config.yaml
dataset: "single notes of 20 synthesised instruments"
input: "log_mel"
encoder_channel_attention: "se"
encoder_kernel_size: 3
decay_fraction: 0.2
Rows from block 9 of the audio encoder, named by matrix and row number. Rows with one number belong to one channel. Each number is 500 + 25 x the weight over its row's rms, rounded and kept within 0 to 999. All counts start at 0. Numbers have three digits each. After the name is the row's rms in percent of the matrix's.
# convs1: grouped (15 groups) 3x3 conv (encoder.blocks.9.convs.1.weight, 240x16x3x3), inputs within the group 0-15, a 3x3 kernel for each
# convs2: expand pointwise conv (encoder.blocks.9.convs.2.weight, 240x240x1x1, transposed), outputs 0-119
convs1.30 099:465514492506495535469521530500531475530530485475468510515531447545491463502488458466520482486475480513532486472484519500468543509472492512528498503470490467495507453461520481494518482477516508524544470529512472460494490494490507497482465490458512477480489517513476527477537499448547481499483507466489529512474505505468479467490521519472533484457490485493509485494505486501517478527520466528535507458520482514456463469453445506466513
convs2.30 097:502487493542450537527550518490483526513473507507547538527462530511522498564455525471499540516500509482501511468444498485501489499447521530485497524491485506512507464470493518552519536548482496487534498493456501465496513521479518517465460485488518513490454485537476489541494554491515505478546502542503534484494485480464471487472508517484521509471477491503521453
convs1.31 105:506512470486491469457468481527474469519520455513482508546504525491529473506480529523509500529486459465441461502523467497506482505448486502497490534518464472439469522494469485516510487477508503524487481487495536478477512475522531495464485444449517462471542512475497483487488521527507486444496480453502489511487501477475485501533489477521486456514522539511511477544498513502479503505479500527466487462522486486486463538502463510494517
convs2.31 108:550499505490504512529494505494488508492490484492531485479455471498515533483484495517531494506456509579477462498512542542516507516479522507498459472476514510546567494482479513492560513494558484438509532493490538502520529531499533514485488473534523486483455475490480477526474477517500511479535537494469497493477503481463525533479499505511509472482519514501508517
convs1.32 094:521483450476488477510552499489500475475532538520501468475499545531532516466469454451476532533523505513478459505466510487536554489515496498481480504482522540510478510469454500544493521516482470492515541550522498500479495484491497484525466486505474511465470516477473515502490530524481518510508482513518522462506484461484446486512477485528490485516506467489464510503482494480521511517485537525492545509520538513523550462469511515458488
convs2.32 088:538480485487535482511554482482509542489489501468528473486524562511459491486512483493519500506456503506529448491497511511516469490497529511518455490468461476492473478535453491531501481474526550474522484478478515504488517469486489531479467457458486511505502487465483470455535540520508501508473482511478502477441506525519463509521508464537506484505454514480517519
convs1.33 107:452540512454520517434474496496498530455466466469469506521504480461500504490474533517523463521490495463470524515519487474495470479481506521457494474455502514542522511472511492489529513533512471477493469522488481492484506512521483502524464453524514516511447496516434507482536531524502501471481494475500471470506509510525526518510479475503492471503548541518483466500496503491539530490533550489526506464468533529510483516490489472519499
convs2.33 118:483499496528522507496516485486486488498526523463474522548509515512535470495514530469529511502549568553507529510500504530495467525504538490516494497499535505486539492471508489510543468490549513507505480519515491481487507508490517476527524481459462499473535470486502527498495544560476524499481491515461531528494542525552519515501512481517529532480505535534480492
convs1.34 109:516545520500471471475508493503473487504501507501519488487534555525480544509490521478469464530522529536514529451482493529490536498535508470469494466460473451456462539505503524488462511532530504492512521504475524514505517488452535500484515520507511541543461474463495514511484429468471509504549520531512507505513488522492531514533499506477485479486529515532480466483509513515470469485514460517465482477472493501471506531520488501476514
convs2.34 106:509529468497469513451485496463454499513568510504527478484491499471504506481485481522478506526498450494469511495536484509477480482534496504484472477483522532462517515544456487478528468478496485460531517491490520485464491523502486563482456523526485448463530488464496515471476454472501450516501479546507512505515504455501521480505473502477511521487485442480502502
convs1.35 107:476482483472478533497486502485532517463495485474509491528542503477497484512439448522481518484485534461501474488531524486525492498506478493525488479529511528513477461483527460480475553545491486508515475498512469506497478512511494507494506504531502491517468488510481466466496545520488477514510484448542544495516485464460444448453522504485538494513479515498473508508533502531538499464456522495511532482495515490479527468479538500556511
convs2.35 106:515494512483536495556510493549476501540516495495443543524469537499495528480458535510494500449498541486515519499512489495544494484524498490535511512500460519461475498525453523507512475484552510507475494480494490494516517508500504490505494502498526502465485475483514503529495541507482508490490538496451510482524515547512473456498489499485466549513482507511552534
convs1.36 098:520493498504476468465475488518497505542513505524519540454453473515518528513497525512514524525482487552526535518472509489470522489505517521474525499492510549524516514448440493479477526493524543476501509483474509492476496529496522476511527505468474472533506486505512522501550557564497474486499510566508525537516543527530517565498464504475513523504498523509503473503496462523521498485496529495490509547522526501528510475510483515509502
convs2.36 106:504532500513493478500526499476521489456497428519475513525473519500440468507543508515489499498539491524470465531524481525464486474500488501526537486509509499491500483533471508494476476467523475516491503507508516481542497496514489492474549503520502499502499522489463523512488474468461513505481466529476517508469531479521509505523500504518516464517508491519466484
convs1.37 093:529487537532487547557486510468494471467503470474527483517487510507510474511490500521491464487537501517459497519544485488523509497519511478477486499520504490523473453507517445463506473514493497517536488539481529513515487520483504480540465501519531498506544483505549485541505508475534542533464528479485488479470494445483510475475509476517484520496496485520451474546505498522475510526496473519501485544516506508531451463505522444460489
convs2.37 095:503441540492486538510488535492483476512500532517464533489473486532533513448466524485519504513495531475511481478424532514534521497479502503439474497534506539536515545473504489499498550541475526484536448514470501520491504478535507515504498496503536448485483449479489459507491484498528501479487496521514491470491497516508538513478459468463450472483492518523495461
convs1.38 094:500534514525504498498513494509501526490492487551559535457494488465517513456462483508495503482506522507482506488488464491445459513480510504451495503485464506492493518475508469447433473474485462502448549525525530455492517529505536509472487506494464488469518522523521508471491506461533461456493536543511501478515513498479529452493482507495522499452468489513507479474480479513477500530519508501523452519462492506511480478515493496492478
convs2.38 095:510479476470472480488489503456500473486488445488517452449496442493515462517500527488511488480456478554517464497542494467510497495520520501537509469487520437563506464483482483487541530503483491491501523499519525514462496514525483541551472517514507516493510529521473499493461481504541506495540493476496477505484481488472505522464488485511487496550555496442479530
convs1.39 088:515540513476515510501532518485509497536517521508538531477486496516484477501539491477510469484494482491524506544501470549471478478470459546520451489475520489503483469494484492476502504573567524520457488517529544516491520485517496489520490487476489467521511467473468529537510485515484490459527515474523459506474480491510495492472460483473481509521554526543491465508526504474522491543528521493503479469473471540472490474501506477509473
convs2.39 096:526484524527477478499528494466488485524504473474483529509517492505521495524457546471518466494522526523488502501502498542498513510522495480533531493457488472527553470484528533478513531505508479490489530500497546498513523508444542499502484526504487454520522484515469489480489470462518474497488529487496478534525524477526451492491494476496459534507504458465475465
convs1.40 091:518494524536496529464466513509471500509511509495550500503504509473488468459524474488525481475478505482476470545513525527509504448450473491523449445495513536532513468521473504523502524474524495459479481487483498450494525522495529509490492491488453460533534500515496494467501517463490540483498511529480491467523499506466493513491510456482484483503491509496560492488510495485502500502548518534500449469446440517494503456467486491509497
convs2.40 090:483500502510484493501495479530538499497481528486478538529516507495554522492467560472544450487502519528546487539473487548508474495486507512485532502517466497545521466476488517501500494493452475491504489540515508474446503451474529495539488519494521547536461493517480470526521504523491545505551500522480471474492506515461511507503477488543501531530566514460480503
convs1.41 091:456491489507499488520509528504508502532519549513518520513467449493529544491514491465489440491508487532537504479463468515503507484535475522491471520477548456453487495535548515484555484503555518527499478535531519494538499470519492478521517485500471489479515532511517523509466476478494464480500528519470493482476513502474502542459514515509517550495504510463485480492502481509527518447453504520479492477503458467465509520496508482525508
convs2.41 082:510525472536481506482480512519505478525553489491542476508514493479508530456502540513521444501524488486512495523544503555486476459506497490487472513461464484493545499492516481492541480497470468540449470465518562505504527504487486529465473498497514488470510484528512538501531507471448502522532510520532541542494494485467496479459507488488467468513486491458480467
convs1.42 086:493507508498489540481495464492481506511486491483462497456484521516492488498531549464481474463455498463496485503488467460459461526516507529475481445502461515479499497535508476503474454469473533486465530526530477458496501501500468464505527499545480507523479470535458443470484500500460500472497492469474469454500470470466506520466487476491492467515499518468519486499468529513462515527486486462497509506515542509479489526475473498502480
convs2.42 088:477523527480484476466470499514469513446469491484469520483524496477553467499506516506522513528527498504495522473484508481501485528499483472482522525536545511504463484445530461561525470513466483507531507502551497505528502495487522510486511507504491536482469524497518554501473471536504513519494468480509505461513539487488518497441473494489507493512512474503491541
convs1.43 090:465467511520475541534538555442509441540527548495498511506523504494477485463468505467498463448471467480463450467486473480511474457520511513481540452476464486497515498508468497509487501515543502485520518476519503491494497492521494502524499486520466505482495485542491498494481503512467473468471487533455486483483502537498488469509470508496479519483519465529505502492510494523520478542461502516524501455465477460504508500480536500527485
convs2.43 083:496449469499471509498490470541516494536514440508475508443540475487516515495504517454533462504475514482536505495467507511510482524534489435487503517490526485522529446492544480458520470478509488499507516510510459547515558508474475479488474507496516484510505553530506537501537485490490529471459523513482480486532539536475509496507496474522481496519520516520513517
convs1.44 095:513550483497478527459503502502499482468477492446467446473505462487485534502464492516517535512498496519500487521525527482534527523496456508499501514495454517489510473501468467507520461522501474484489520490495467507522487519500523484514536527492479543519460534533453512533525494503519529513518501484491487456524467468460488517517528462527480470524471523471467503488489491521488479496483482522493477494448506570540487536522475535495453
convs2.44 089:530533512512492482511549546533484492484491518535456493461555505571468516525520518503494544476526533545501511481491510541513444501474545490508488525549510515513525532512465510483500477502480521462495483512470468489480505505532516509488507491522502480483514480443484499468497529496453506488498534527506514521526502494498464503483507509461483475545497493526491516
convs1.45 100:475520501530551489483547501501529531467459462487513493554531519472472525453484488509462444524516518492450512490493547537502466483492485511475493495460458478530546533530504494521516481468481497473487482509499491526481543491497522512513464460536476521544489498527512482448497521505495490504463448460525504496472497491488490471501477471507521521518511528524472484518498544472522538509507500495520480493477491493473472488478475509532517
convs2.45 095:484487517481511518478502475502470501545464476507467476517462467480487463518511474459495505464510496528472472469453533502494465474489474504539476505521499489515555535496527504523535491529538470519497499540520511480471434478491510489467519509476543550491444447502505505501514523529455525490468494476501512511513525555500525501451526524464474511479507550500483523
convs1.46 100:499513530476489541459495493447449489438453489472492485477523488517476507530522480511459498518490507522534483482456454528483516508545505487485508534455469505493491545492462519473495487514486496534494498522471521501506492484450503479493543496473529564539461551517511506515492509503491481477523498512506505451491500444521477492519489483511459484524508460500479481499465515494506505545527477483503527546467519485483511508475509497502474
convs2.46 093:516514525481494532505474518522436516507536498492487531443516516574492503491475494515539506488529508504523498468529462499494479502475514534520463485523528507482473518500482524545518454506467550443478542471525481492479492521520509573437505488521501483473537508450492532473464526508515507502491490506478517460502549512485488494510518490496530514496481457491491478
convs1.47 099:482520502484489523500473486494478502576563567540478537496475514525477472453487508533506462527500487476490498527494505522519503510476494536471528507498527513463502514469471494490501560554512486525498541495503494460470530517507497491467490534513509521532466481490486505498515483507534493509523488473524517509488456515546503540517517499468497483539532530509507479473482505530550510543549528531497486509495477509515476478482501524534516
convs2.47 107:511474469485482504502472496472461510495494491498466500504484468460515494494537479506465486496504485543455498560516451556461482500464511525486501502491485525483536488514492544497547497478457446525503481465504500533491538490513492474533539510471488452528539513467497514495499476512519531498518473489482549566531494499536482467469505512513449521474516499507509520
convs1.48 099:520485457534477475502489504479458475503478544464479520478481468477466509451457471485532510486523531547551506490467504519468487459491489532483513518511539471514482535524542479519513485501486558501510542523513467456458463507516499515539492502527514509503457505495438450450479477487498478516499525520518490538517509535498516527526477463524515498505507499518488522495495509533514532504509506487480472498510516527484485540485507516514464
convs2.48 099:511512499508507532498499478441513481479485461501521452489493464537473468512473468548486485477508468531481490500535520484476474492466487495457477460458502538488503499498515507511510498487484444502470507481517481505519518501489491478492489492491511502510487476477489496480487494485486451526467467530492477515485467502478510522508477503531423498431442482453516502
convs1.49 101:502468501517510454494463468510523525476500521529530514518484505482504508468501531462502505470491536490479458516524518485518485510465510510529506494493481460476459511496503531489489481457504504472488504501452494497496489479524477495492485511535455464491514546530460552506504505506468548520462493469482523532502496496476481448519523530539524514459460494528475467482485532494509476456452466492552543493537503516528480525506458484481466
convs2.49 089:525479469518518472508505487490470509541538493490494476498494491553512491499486492482451458455475488541466460504506537517497485512526519507477493505461521517488501509478505491484556520481533450522481479510460495492533451481532509527532490498490436522503438474504499522478519488515494513538503486479490520546495464513501514494515493525502502515497481505491453517
convs1.50 098:488520495501506483465517464511523513459509506528501510517499493478519532529524527510518527480471502537531518483469516465491478483514466482457518530526531542545539489463467473521538538544524526486502502536534518550537484508501532486467476514513536504523480445476528476510491505511475527529469531507519474493500507524502477482464481444489503527477475534469485481526453458514477525511508495458498483527500486520551504530486502512519521
convs2.50 092:477499488522502498483491482480462487480532496524518481493483472533479490510507476502459481462505528464491515525466488546496505459489487531540497472488467459527506548489502511490466471499513514533455502498487534477493503510505460440514515505515475504503548524455521500528482478495459495500496533474469499511498500506530472532529487501536515534485525515517515495
convs1.51 106:467480481488546530485491507460503487510521492488483490495500510490494500572509522528491514495504478510503498526530510504507458545532507529478481510513472525482496515483522510484494548551530490485521485492509546522529527469491546481448509507471525501559520445475540461507476518493465468557500465508491482481508518484532550524515504509484492490539485472540504474523498481496474478521515541481462510513477513473542468489488516454479492
convs2.51 115:496512543494500534483506460504505540473492503464472526539527492488460540530490492515516504497526488454504532521467504507494517514436514491516540576530506519500513523505489520511476510506541536510493473486524501529507521487498537502515506511538510489492507521509527504511454500512489553511507536475482528500518537570496503494468493454532493498554520530532514441
convs1.52 102:510468525516518487508498531499471498483465502478505492523494518515503496497537511489487481482484543474471476478502504480521478470485478525505507477490466499523486510477505503492520475462509477476471505464476502468493509517493477516514449450434510547526454510518472454468509474450486457459480465502491510515499489522528525531511501506492485474485475441510531496465510494443436467503495511475486511450504465478507512542543525531465520
convs2.52 100:519520457526541443550536493500485469511506518509473485495482522524464544537469510521482531561483478529472571502531490453477500511519517526496488459530516489472502538549434550480525463497495488478493470477483448483512494528503511492483526476467528517491500473482511458483481550507490494522477522518491509512471527529456511514511506522522462539475456457503501505
convs1.53 099:454463453483513518500520534522466461521504503507532510519492507493513513523476496516446453523495504540545521516491494503493488495503466551515490519503526508478461505523486508500508446475469553530506514472487505479495558502516517460504539452464539525508538512486523522510491502492499491534501524536466516434508488469498534481523526484496527495495481510499488482526500476533501465480492498454490524504526485455497432491508504510535489
convs2.53 094:485527514507472569516496494532483533507522511490532515465519499515424472526506498511506554524532479488460516487494502502498502493493510500504499553520589549496536517493490510507463507506483517517493499536516483537463505504533481473498476515496470496522488496503495483518529484497500506513512511489501496475510548499512515492537475499517500483491457507532489479